Weights of a small image diffusion model: 48-pixel images, 5.4 epochs.
Rows from block 7 of a small image diffusion model, named by matrix and row number. Rows with one number belong to one channel. Each number is 500 + 50 x the weight over its row's rms, rounded and kept within 0 to 999. All counts start at 0. Numbers have three digits each. After the name is the row's rms in percent of the matrix's.
Before each channel's rows are labels from the 100 images, of 14976 (inputs lightly noised), where the channel reaches its highest value: "patch colour" is the nearest of a few named colours to the mean colour under the peak. Only what is clearly more common there than usual is listed. The data: made-up ball-and-stick molecule models.
# convs0: first 3x3 conv (model.mid.0.convs.0.weight, 288x288x3x3, each kernel summed), inputs 0-143
# convs1: second 3x3 conv (model.mid.0.convs.1.weight, 288x288x3x3, transposed, each kernel summed), outputs 0-143

patch colour: black
convs0.159 126:522470490481535496476471407378471497491515424475468463539484530424572508524466557553507549473432472544617554515485549559468485528516415496493457479467470470551541531488525556421477519492510565537435430466468559479581494531448481449456471375505565416525489541503471462499434488364462449486426430466441458492482542393474389453459475466514565491493465483517546437555550458456445457549493404470462484526511459490488520438521413514496434
convs1.159 128:452506469554468484567540535518544536510561673570625501559474535542442520486536470466495522523544558497490492450491511496511479470470566481525491535469487407446491551533509509526634517444533468475612589492493516439444566481560511546528461531529490575487523498532574586530597607593541538504519559494453500499544526528486517541483553469520392507503527506461397541450522404520545559478519533574516498479481547519472522547491473474478528

patch colour: black
convs0.256 100:474579525427480491467497461492433406486430490528441461452516528496530489540551438529504499504593354587521520515450451476571397470477556544541519514491470473518555556527489524505498562507402549608586547453560409533474471573480492501425482460527608482533591520489489486462459445506484430513473451439573526505478551525463479498533518512654518575555533554486393437526573542459463473495535453442563542499525571443418527453533489561510514
convs1.256 129:429471488463535514542427504464502444477482497513513495478496468407529496501406466475489492530504476440450508496485501505480493559528419496549497488491497505460589317501487451474354439450544520428416392487502525476419528450449428461493544491494449451498481521452450471474543637532574502575518500694464485495570466422532633461520479467457516498474518473529535505449528501449471495495497474515412486442539502466510474520519557551456503

patch colour: brown
convs0.160 087:612439503564499511579525516497399493492534420519428450551497549475526454492463454480508514574573500474496500464431456508517483607459493508430542513464353475488522505451479496577495479529504444589460470472559513445503543422408448541537529476467544520477473514413551455468464489549492565545501540574439525501528473430550540470486495532578591486521474505452465455511508559399389537479489507525502460551486434475544541516502543565531543
convs1.160 089:430445569397504402420465442512547481462485585399630541487526531528436516490494521508521513480558622515516462496553553481536519395503546512477419563491626462492556508544467524429534502534468538456579513509451481494449508538567462502423450509577501512475531542576507469527501434379521521381542499510566474511353520530488424450478501491456401536535550531501449519438459474549592512505512474466525502486445525498478427456547533478462524

patch colour: brown
convs0.0 148:535490504501578539478494501546505491494575504463506502416549529515509477498500462491527518452526496434478474494444496472459492453537460534419474450596467525562421385477477466441444489487522464457419465488360479564497574498505485494446492573483483500488547529518472426508665579654523512565562536488499532625539550583524634599516515488575486441470534524534480522487493445535488479496492547555493485483417446542484547471517513527541490
convs1.0 125:549571521476525479514496487503532511517489517462417584411502492416441482508515453381477526482488460569468496540526605527507513636474451438532530534484514463496524446443455464503502403466504473480555601537579537454480439419497532530519456461447500460459512458480440431456301523498490493458482483566477513445518502434438517489522447499513469556543474468459482487520425570487484508523476445477444470560425532521454478528522452490457455

patch colour: brown
convs0.4 091:508484524555462472549547542548471489499547453597437496367483576499456514467630548489505504501553495476493490435395488535508472571492543483519586400508472519483547394493499446504431573505512602480472426552532456502500521522481472512510496602432506485440443457504550468507514498493482624571508493455520507516473513532532492524466477538451540506501409457451581533558437485508505513484415431496539493378485437508477481544505572461554497
convs1.4 085:502534505442547568506442457494577486443458498435499480597526459480550548555370564601525517528475474421517585636584499424600474428558506550507488462497569527409473607537487458536569531497410458479507511410478488561477511417483500457503475494538473574536478538515437487476520541532532424419487567598467488506467498462543520536494490522553450480451547528507416487442581495473514480506555520491466493600467455480505523449532504593572492

patch colour: brown
convs0.277 099:436536551436442503508532487544524461540525469523391461467472447512511456455470469457491568459422521426548494587439500523451503579476418456467557429486529515484466469540516565406509553581555489498493465564467490468472531444441524512458497546451421432521487489517552422503530512532490416528476488442523535575503505520476556507565498536509466456458473511520459450515527512400611498546538432462403504537525496541532556525522531475477481
convs1.277 108:433511455443601507445377482450404496456479616544544497506534534474552504550425455556527553568525396558508433459544536555574501482562582516490458475472496487470597452470503448477513454432483548487572464533463481461519553544555459423547440462562485504495491497524463560502445417475495497569537537516484493509509463493501575503495515446526487519462431498504544511542532402458485495496533501497533518412540517483499447474527482418484565

patch colour: white
convs0.143 089:528531473477510408480502447499509493548530498499533471553480471482501498551494525600478522525489538447528500457459617545566519521514532531510534524488512536510481388568505455437461457528589512500508548550506532520506492529462508483501539433457588515517474499436398548501618413465492473526569505485352470527452497501529505521522476509412475526511573491511470403550489544453541544517448481490499589490469493439537479496502472535460535
convs1.143 092:502526509541535416491503553434466534520422475515498512433413488520497543477487581622562475533573520585495487426500564543559507514564490513456443437541473500494482398431502576568500547566570510480445569583525518461492502464422383435542482477535456481524467480448449501529605510507431567450503445514366444554460499519495455499517445522473486401475524457535492441591475526542493492537406361483457552517491495494530581479493547525569548

patch colour: brown
convs0.271 115:504474546524550478446523429463514537384588505449487488492449451507447435537467503480482516573668540551415459435438602461468523475476548443486528481472487470520457482513599494480564504495521460553515401533407477628478530485513437570487541619435536550530432484491358360568442570519464510533492543543480518465441532611354566603471488475486503530488454528526454430455385491521529425509438461488458512501495558544600563529519548536480583
convs1.271 133:452595528459524447510440485483483558508524445484401454517520503579532494516515495286524492505441468512515471583538443462520453513553411536481521485562519519527529393504516533449379523460478518560455421548504541476496552483544451467487486563480525473560478501435532481528690540686519480546594473484460521537496555523498610508460517475560510443529552504476510548476524513508495515469504469479548506549503568524510540531488524555455480

patch colour: pink; grey
convs0.106 080:539509479568514307450593530505446545520480480499463518407548479481508507420439543441529495538547411536512531429531542503480467429506566527443530466501486546506482450422547508423416469515513422504499561572506513522513498500535609543490549459542550534507508512479458505512551405458563472497561499577396516476442461449494580533524499486519494481518515504494411448488487597582588456524498517512405529575511475497548462540503563510497518
convs1.106 060:486461475468586570442439512506520509431454511518454473520482506416452555458511457533564497470491455452541454564467533494568587463446495446524492488446581520558473469446474455452444498494522484561470506510525512485528476464481429385555473460480470508459460472484484482468461493390515428467534454572558490513464526484490482478477503548506432470423595440493432435529544505504390493525496493521474486588495508557561528519509481449459460

patch colour: white
convs0.80 138:516567489459513492434559539533461499526451573476459515426504442497471529480435520536512499452468532445480440461595510477437574478544483485461515540524482511453482484602578427564511453459499515433433439444513557493508449510527491465543455464580568725489483501541486497493467481523531555509529524431595595523412505551488558549482544525432488477496511503560376567457448558570527574538477414525493547495472480494441541482475478491503439
convs1.80 154:551498488531486421485495444493559515531469498517521474553468516499439478476619506450528564522554430483543529534478536491597459530483583538506464521476569387418547646466509426395471492445492470501595528456494470476463507540509497390423516443507410422528534502627450445502518523449479484559540467538463437453491421454570408488455508446503517589484504484448456550465526526497509527504569547465549450489492519493471464457486512476513468

patch colour: white
convs0.37 111:479493525475495491414543451460479450506537431536418583552572506509434499596466526437511503502489537552482406513445522499406548494471507553499509534478472519459592443413522461502464600521570546517406528541528492574431540482390546494535518564454537411473496496480523476527502540495424495492449477446481630512504483555470557496470549414508458455522498504519492484511434483498441486534428375504571406482447522619497503504530493518566500
convs1.37 120:496454469504476430532461514523563461564455573596593478385483549534457466518485517468494437493564515476520533548483433506570516538440552512509548438513508524544495556548496422484590463549530460500669466410517498487578466574513481533480531483500496418559564510560463483479512560531445493457531501454478515428515485473622548418422404465386475452498530540527448466524469494522501518568503515498557503461555479426560560458470504512545460

patch colour: brown
convs0.267 077:560484557483554486536383473492512515489491485523584421471468545560504499367496506506473577402520380486495475490510542516586557439517499492563633482480462477488597528592458514515568560529486546457397409386507580496497434509452536495420579607385499493462551483568531490464537479547406489471441485545430474469541474467527454570472474515527457584517485470467370565513496538560414496493469505522427429560484581465598519497473531501480513
convs1.267 070:470510498597443578512543529504530523507473499501384499432521467481498546568478486481460453596485583508530437514486380498440482424505519494526451507512609485546420482443543502432547485474531482531623654600496561498468533511508435564521403483632542507530510516456489511482433460520510467467555500428564521529465499525457444460539553529435531464447506525467597482535476466470501539483519443518617600534488454534431560453513500469479476

patch colour: grey
convs0.46 081:499486496519486573489467561530453461517458502595500546531489498495440449428485522394467512447513519560529470530610517457445495513512396498458570501526533490527544379565540621548483507465517530543467400549546495582447584522521574503476459349547556490498477500558511578508652416491456522550532508534608488494478467516434536516500502525495498608477337525506523408481530530506416528489478494495443483532517484553446508505475629469501520
convs1.46 079:444502494540498506486529444450585520468563453470525500492566543565508513512483473528492477547516463430476537469463524465531501507513546522565479532473477497440517673448504430463463494497463453461495587516522453486534462446478548581523522647438431501448538464547489450546348523480558534459381562541414432458596520478490418503504553474587557468497586513453515555556494481513671434517506449490511508515446523459583522498523448498551509

patch colour: white
convs0.59 107:457532401527480528463515582478459523448434416546384478456473512483606472538476505508488548480446437490526501526442455526492412407478500486422501424433581495500603456424532488577447429484528494533484489460515549495540472451490446488453490457533551478498533506419520467488531538537508522472476458416490539517562475418494605480488481482517570467517466443498511411431440441528481584551481458444521515518519509464489473448545565528455571
convs1.59 141:494456535575512614551522521517561450553518466536615526450490487491449510453495506232433422485457477495489478505527415521482506500500505491510524509465521490504495501565501491533434480491518457545512591506414503464482449515517581533482511496486444508506456452457508459436365566590521459468475468437540473467549469513571526487499476502556461562502559538474566523502480552501524572452533528490554559563531476484514487509468531521487541

patch colour: brown
convs0.18 122:453529578529498538530416535495541571441571520482469586373482459594454497514605482498569465511471589540542439436493547483634608564560430524501496526496497452466527443672560452393484484479524459538430486569573423494527422524543516452437495536525476579502504495414503478549578491480479529519471515504587472447633521463506504519494493480529558400481478497476509522540463447564477445491523502479574489504457478517435519425466518462478544
convs1.18 119:509528429472465515496515500534502476460456414535578460577552475412546512505465506445433513549475395456472459587491468462383430493506540455544528483517481516531487561362558495559551512444503510482530493565413487532487585493430539552524507466502430492507487461531455463542388553561533508550513466576381515476407473568435493526492517502564528497460568469520544529503511618491516653517488484502431519511437519469478507511479524463452529

patch colour: white
convs0.245 083:477487604432482453472507555436483520491573422538383457476520577613477522466504526537519490522535465479553532413515400497504497390560542509567534525521380589512564481519506439494518464488509569493574519499470477508493444488493434606461511492570566530430548515419599525421485517558454604512390553380473494547494479542558524493505450487550465561537452530520474508507575463493451533474485460479463553442507504510501534470494581460463405
convs1.245 095:527553460494434490525489491506623523450405502542589506542438528487519461491469440454545524571510537441504484509465494458483518505514592480463510456505493487460525548457509574514463443428499473441486513564520535586491527475464482483537475492547418403532636518512515444550535466532495532559568493574474447473474463536469539488499568458492536509502437551521515527473546552489472397523553513589587464375557519533507599586514496494499580

patch colour: grey; brown
convs0.119 069:498498587362446409542546538503516468509468511535552556517514569515540502504493517398496473485508375548452504429511460527541553514517560495619519500494560504480537483474517481591521496548531447565519515535463559544518586499514566487488598489416571467481492487587487577486434509443571547437506496580420573454484487555565528581487524555474559494492489511531491551506436495493536455508473585499437519509474527404568564590513455459505510
convs1.119 055:620550485562484580475555497518483455547527542513496489467488592548538507509536516582482412582566508402527574628495499431495560532500510580421544507540473551504408563558419567386515488531521563433507470604498430489511381493467445479609477475557423541486480539490451451483517588561481494550553516508497499587565563556479442475517415457447476549485532508473503487450563463500500495523488502444571518537507493558465477392489399555483544

patch colour: grey
convs0.228 109:427523526436525336509496445431454429446459448512541464541517523586372563520512534467437467552464509563547517504450539509471480540555538452517512458496422461520470496491527533455440399574428514449500536489490536559543426495503497454517510480533478519478491568532481655528464409429471483492486483430384482542586559536457485466476497434493534458509437528515547495509484511404541518503573441478535473487547389413460480514473467532528456
convs1.228 143:465542454457500602470590511496549503528501516540505471544497484490490503492452503434497502544562513414478517456525477468455519551479535431482497460466458504490512377522467473443372408523492520428480412398491505464513523524576506462437522500497507436559506525455426537507394690556480508521459510482571458499657570454586578495485511520520528523498495469485489503527501543464569497499561525516450520524521530472493561456504576522493510

patch colour: black
convs0.158 147:542538447531498438526546463509505514518495530450578509496442573500567498444405478532528427522453366420529492437488493501427445359495527500402545488496367510538506445430513496371437530499509461395493522505480475461487352499495548476494455391448464529519504504427574528534414456495560512446511480539523554499579466516532597513514506482474548468505468534484491479514466421507514530495540513501460494489534560485502513515516518503487514
convs1.158 080:566478495618487434484514459507529478488507463521428501519476476543521563520426445501490613535513525487489536409533467480542577519490529516585539494531535505501576563444526532461556495505559470514598489451508454509427548550568509534506485429526583556460597505448473530479444330469562429568494581395433446464401530473492403479565456486535497536468534451473449478487556484495480494476420462536465539443485542478505422503479449528498537

patch colour: white
convs0.123 099:528511495475463542567496473466398484559458449467488496485567464473508547488424512443485516574430453511567516465521452537421499571413573524398481524537558464511457481558456494581475481435496533421456537394436438520518483481471430536526507474490497687554466500442488516544365479485506527540493492435436573536543569497522505481491479432414545485523578515481392387417529469621574509524566569499522436509427511526468448498434481484495499
convs1.123 100:489505523536585537484502444559569521406462496516498464604498418459488447532503433467532518501540485506532537484516439500517451451595478458512554569426545569504513517505473380523396416438501425533442455495460485508512546540617510361500493409539373474520602429571531465536569538476552514445476472528469511521451455541531524501479503486574542499467576528575455578429528539454601468525480497515504411457517531466570374472548471525472535

patch colour: brown
convs0.121 075:375494559517517394471470495463561526480576516482504483498545496468405508491472457521493571504555479369529494491487517487536588397489508468486520456471526496504492530397471521505460513510467443487476573428592474489505541492524386580578489617522578423497497503561554473514482469561521506509496504555466465535448519564434651463485493495493475558483597491526526390449503410455371387498517452539511466511481489496494487464472608496480521
convs1.121 079:607489392531494554529504513504461418486524526480593523452455443476591586508472508395520364404461461617558482495450528540486485567478501577551502520501510437460556495538514522515525498457522598483577475586449535505483429447502599497502505473443450577455475497471461473431465525434495480495505466389459539483505462492505455546495496532427475421428476555505504531532469593499542595476427534429479493544557498431504532496463421464476456

patch colour: brown
convs0.55 094:568528475432465513458426567485417483486562503463608491403472517504589505475451503473502508579491530408496498581440563517498560553474407532473471435543465482498494577411503527510457434517551553446463439587532483474487457442493520458476476482423452541471451516549552544482422353586570569597403526561502479533432550553447545540502553537504530438496547494494465514500507490592536521510529562487493484546482532473473509540457555475486557
convs1.55 102:480482472559548471570497528544532489497465570446404532624502458563484489554566486542450531462486560565532422454485510494442466406491573457489520514554533492501499461580458555457629517474508440520506510445490522565486592536519475546442515460483561448482524482509504528529765616341451515512533469422591464441454516459608466507514518474470467539522464472550490487466570525471495544531507483433543518467513494553536496529578493516539494

patch colour: black
convs0.234 056:508477624491486425493496507529505591486542405479629474541522527491550527487459516468468525540485531493458501467474504520592576482517530481317480493500532500488502517449444461476376531527497580528441560453492525503497459465576464439478545392537487576462501473593529510509451461472544476540545513660432531456377525444578522486493513497482517509508431497502518471495502465519475441523500513505416544441499509529536513459512473508512510
convs1.234 056:458506435504537635522469542530482422551453571441451512451484569506476459471499501535484458472542460452464502554515459499477448496566474499671478493519464538419514447569513524483533468496501420434476470506528569486557572524502493549507429458469524444507500512470497477440555576529547453526477522456485513503597513473494493528546417523514432550492518477504462547503525469431458544490467490518587480552556462448446508510551469528514516

patch colour: pink
convs0.98 119:385498384500461448432558520528500510459528491411452466402498433520427540523408522472499480508450564488444503451601493464540550457489461557397505511532510479523477499548433495466534599557564538512496472525464520385518387476446507559442544446457493598505472493644547494515433548467469490531520519409582501490451469512528483529521387399484460457544513482527534511490431485499522471507610477539464479622470497547463533485475504503529513
convs1.98 118:621506478542439493459454454506659535528417512557497530584538561498476540430550467588543480520518462453511524482474560437470428527518500462605455517539503442440529602527568511421446514436520443449470555416483484522434580519510474464468529479523492436517629485481473441528518551465534480489524527519537437479450454553472470504492556435448529564460508514469453548512579484470507490523462521468439454434470552444472512514479466452497511

patch colour: grey
convs0.207 112:555526498390382444485544540473492469435600478544546550569547512461516483439509528562532520511464411627471492522511490466434486460472462525474507545497491496486535491535472444576573587527503516531479506506479499480524584590524472554532568508537569415455548461437403455440497402574431420510547559653470500515507501434552514501506503516460485524491453468450536574565548492481466478488499444494561530518477491460494451520479512515540546
convs1.207 107:514428524600570519467445474520592515473468488467437403479516527503521490513475485439455489496526577378560452518494476483534546527552565493561486500499562451477506449444499536459464479489532572480467507530475526510531469361560563471497439458503502514483442443514570517525558482341526511421433508386495517445504566510452400488455495524565502423535598483625487481448498477554582461470521549518504485501541460464496538470502489491459523

patch colour: brown; grey
convs0.249 107:527473603499463535481453554480517516521536423609532619395524427531521497523467512540492479490479637543524480583574456506486523498607486503478492383558522475499402420488608559585555375564490491495613482516454502476459431488405595526479440441528456484472445511461515601451624491496529542520509535624560438492471471526465495487477477544428548504471598483501543546463455448418601546517541466515484432506479466535507520533421494441475594
convs1.249 099:480486470510579464503529467496441508498498553367464460581517457470528478466533462474428502492525391472482499392418541454462453511431528502621419564435503507489547592466459425455438537493535473508297572393503478523541570411553416500529512521479506453458465492525477403543499523510498418512485537447497568512573482432535572486517530469534475493477467548501493526544597552517407475506548494459507493427548485461515514526544498462540449

patch colour: white
convs0.273 095:589538532451446527475586518520427518508413419454498581487545495494512476492452506460472454511561466556513579462441482576452414472551438469573505531501474543493471403591476505527448512536555434428461452489480469527502428405569459566432527525486413567523442481488477455490548428505519479518529457466503521520466545539366549481453486554434442488519592491513508434482408516535446578515496535479482524488503545541476500474512502496454543
convs1.273 108:458560441434589523515485500455534475452449527500494380542431489516415527553516527524443476532579446528523457510479523501553597474453481521475553393539537495542472569400547519525583516437470540593608496517487475488511423514463442442529460461491430423640579544616455484472487469384478508431523500529483589490480465496546456457457378483538559515491512527531470471548546537556522476468564449499487402452584465514482438493420473508566420

patch colour: grey
convs0.218 058:521491452550481440457514477522537602489457513476457506434518485501388491521374480519517592502569518468516505414490584530510543395526479480464465400506430525503525578580493466456512557513484511575475361399598462518512401458512469520485491498515495553494507488519469490496435407535547572493511486553503453493395490508462428511476533495504470500508505496510449667343525517412536499486510510492477497464507407458525490493494463491530509
convs1.218 053:460497541544525597500433562454452493468505490622575501518506475545608483488592510567451463487440462472498475571521481544492429558495491393510553513453574496481496542469453492513447501488532534495438578480422576539459586474525511399483486494456545587477448435369514512463543529410467440592557558507521537481618497533556522519553575518459520569480500488461493407626543435483420545482451495465446550504576494499563525443512517501512548

patch colour: black
convs0.62 103:536512542535470516487537461464458532570546478432589456514508487480511478439415468532559434491522468445510520416423518525456511543467455480478568375490465500483514601484456447500454509537509477499411385476451502443489467427496499517472538553503581530559517502530503460462512573509599568472409446445446526522415508436451423460539494550464497558494496472536481529456428593433540528498558403503487538475529582506482488486506420524516495
convs1.62 122:480527505476478498472461452474491467529492516435383546516478455572488507598436446558536546491491536461450503574518474505527484550535506552469511489508468517508570344438503398548425466513497440539433426490527461511530473512501375502467447501483443336490498493437414501520651518633559495507525454637537488523568485430433614512523491531506521503458503544479526506473496483459544442509475490499480471497504452471513501500509491464474526

patch colour: black
convs0.199 088:415486407508543515467538492475478549466545559395516514544476522511589505460427496465482470569489383484495548450436427488582385449472491497524504491474513487511443524549555526472428539494478475478604560441463526441513419471518539434410507428539497501494530516488513524474434495588402530454476466424482518553611466458492560478509517524603540416534543511489544509453458402538456581485598531489516506504529505411471498499511506521505535
convs1.199 070:416533512448407550545465557496432480538417408474510572606482583430613480507498525500560504481452459488565495539494459446424460430460521580465439553497514483494484518486471416568403447376443450524583546555567532466510586485482500519522495410463479464451450457546516479500630431440470409492553554527486478515464467455424442533511502487544570507493566506506506494371523446489548531529570513506587359484501540518462500523497541523497548

patch colour: brown
convs0.240 081:529490623616526415508520467544438418533494516377464569470481518523484547511556559491526485438506397424513490651464422495560495526490457490533509487487424482484492416605549522477394441516494501579372591610468479535517478517553459537543531523463513542503545455424530479495505437538512480403526478582466473477540538444456643512474533499496509588491483511493336523517532479459621472500549485497500516485485494545494465490487502479468570
convs1.240 078:465491439464463488495478522471601588482409521609471511471518510419495494485484475497493463554490564518536517434533525519488501494566493413478497430527544523473537579420486485465540472502465465395613404398480525494544479430452496430463484556529534499566481540476526485507507623478582555610558450435523524536497458554644488509455482543503543427519454524538585541446453504428448487542407451514536481509482460513487481534513561443454466

patch colour: brown; grey
convs0.81 088:517482646523464501412563521504552483539559446495518457568480450456507531551529518479433536575494493446500503491540465522525494503544380504490566488465476537493576468451502436564469543542412399475441524576482490422446575512501410503395532508519528502448470520467489566467607513536447530554538552564492508458511480508611413467520495539468550391514476471475570516546514470512501560501521445568586512449517520377401422516492387433468484
convs1.81 086:492454456466497552510447510511563506478501556614544521451499454518479484477456491505569466435402571507504467522521429511485561546497634481429481559556566453411441507528470498447527434507526553517541448411549505543493535528526655503574463451493455480450547476578574442484429584489477457395585503434520482510449498545516618374460484430521394544511519494497393529465506518524501474505487537485436468562437507553558517475484600479544489

patch colour: white
convs0.140 110:516458499457552416479439495574480550416477474530498498393493530503462445495462495573550476513617546472538474565464559450515516506425483419368514467565481558502525478550556486412428539501509460496596517448493496439526391509534448589436377450458472564495445525454545585526425479503408502552519562437462500556494531563531458520510469472440556481498474497548588506380575422482465575416467487453408580486496510570529486461494498490404480
convs1.140 129:502435516522442681554513472518583464533494500577532437625478539420460497583497385330462517512446441430512533462491442499422493526472534519540492519437556557469539541453448495520475471491453461506455453443473454478461574548513499445492493472571469507532581475588459452455547549508610527540528443537541464501510469460552612460525462465493534610479506497485463537495507553459581492504498566474610465529476486475497525495548439492527551

patch colour: brown
convs0.247 082:466457580561520434444538521504378431514534509544559536648423439492628511523480506420523467511472465482500488530525477515442524535472483512464539479477521513519537361484506501469645517502485545493521459564469433493455481523564486520502474502584514443505444477498486516455499435450556516529556519550537479524502472567531461467504474437456488489472328492493523544523455424584503525512498410525381456514486448485530475541456521510450464
convs1.247 090:563457557489489552553502525482611633484472439444459496457496549448400481456483547626508480524510534546567481508437589446587487517485527457530433542500497419521493547514479517510383465503492491483463580485484480470509544493374425575553483462449487512527517499547503464480471602544533429428543499430465465475502532459528568546406410449575549551418623494498522471525566526398546465512474541496611479508521532555485500469454543553521566

patch colour: brown
convs0.32 102:437510503556447528456488536556598511515511480441471556655530492458421554476461501505519489529549519489461583642453554499470557528524496527486519467575560481518472512637434580576535422507493651445403460412515504486439628469477562452581467646544534507460358508435482487462493600503404533516499445367479489487585451465550588493499449516538491560481481487517485462478546451501503406531458481478470564560500471461502446467476452497518473
convs1.32 103:566426532525494512523500492433426483528387531589466532343414481522607525459535522446469493468550444615493435380546508452525454507456455421526470522463459509401467493481511432489440543452494477542591575616498458435511407494451519507508471420466445533484592492588568487460468395558598478481457512542482484513467496478564477496435383505450565470465513533474515515586487547519578522508498504485550421489537543567474509500445512452470481

patch colour: brown
convs0.118 100:501428630492504440530476552473542511569591523457507563405566488540509524484477485469547499518485528435474539475448425488562517361449403442604472461538362581495510473447466569548487470497451518564483508496451449477544464498496457385490608560498436498511485465497445490498576518491380547543419516539444528509432466494427515602549493528544554506486543509536554491563541484525440561467583458463610513571489479421487414477561490526508489
convs1.118 104:528466515503517410470395529404402492427495571603555441517477519475579485489441565469521486541582483524552432587433513488497550457522545460466499580458613487456491574426450437420452343460530518512497450503554489510488536505474522423486493465574516580537595454441508482497483389461532450412507516579393559506421609517508546475496518491435479418460477520456432475499506433506457506498463487478487549515506458466490501455513460486545489

patch colour: white
convs0.142 100:452476572485468432543418558494312552479498477501508524506518526467536585495532559482480542605381521496551440531512467507475498508557462499531510484525390510486482473503543635547614571559431501535488512565461555498495530557543583470404535625436520454447463483509481495547528439512577499439509484597490414502465465432476393494520462526491612554502447474524471479525512440443479412461555523491471563460515431440437529529563513478488475
convs1.142 098:466497428461504511478462439459540505636465565537431526562482518478475536575498481427518422452513508408468536434444526528505490561419498465517468536549577517549475406433468475497412480465541449525426457444562546553459508484470408523532599472483471479528631545429477500488670529510506526549525443536520571491557521548439532472494484527410518416498561550469546527513370535385485411488523494464464484511386460441548571495570486454598545

patch colour: grey
convs0.185 117:567402568522452537416542475552459445496547537513504519609520423510526569472472467476529514498498511535508481553589460505502470557596556525503477490512468500473478518588436612584532550486504465498518505562549563463502589501423607544513478445508527551473573448498519473527507463498577502515614497453485519486582532506517559465527463479506520528457544467464462506552411460473485609459565514604529521454489454442608485456469529441512526
convs1.185 102:450572504505575382546542501501548513520510493488536510459544551528386513459496562455535431520492472487519479474485488506512573394383444488458561527482597489505466474417539423469563485513495563564482486455483472512485551512524521502455480524518486478544460524569495558434520558623498524485393547438486507531427492476509429519443499549468489479411489469461495468529579503497509448531505453503486498501563541577448487489481447517508533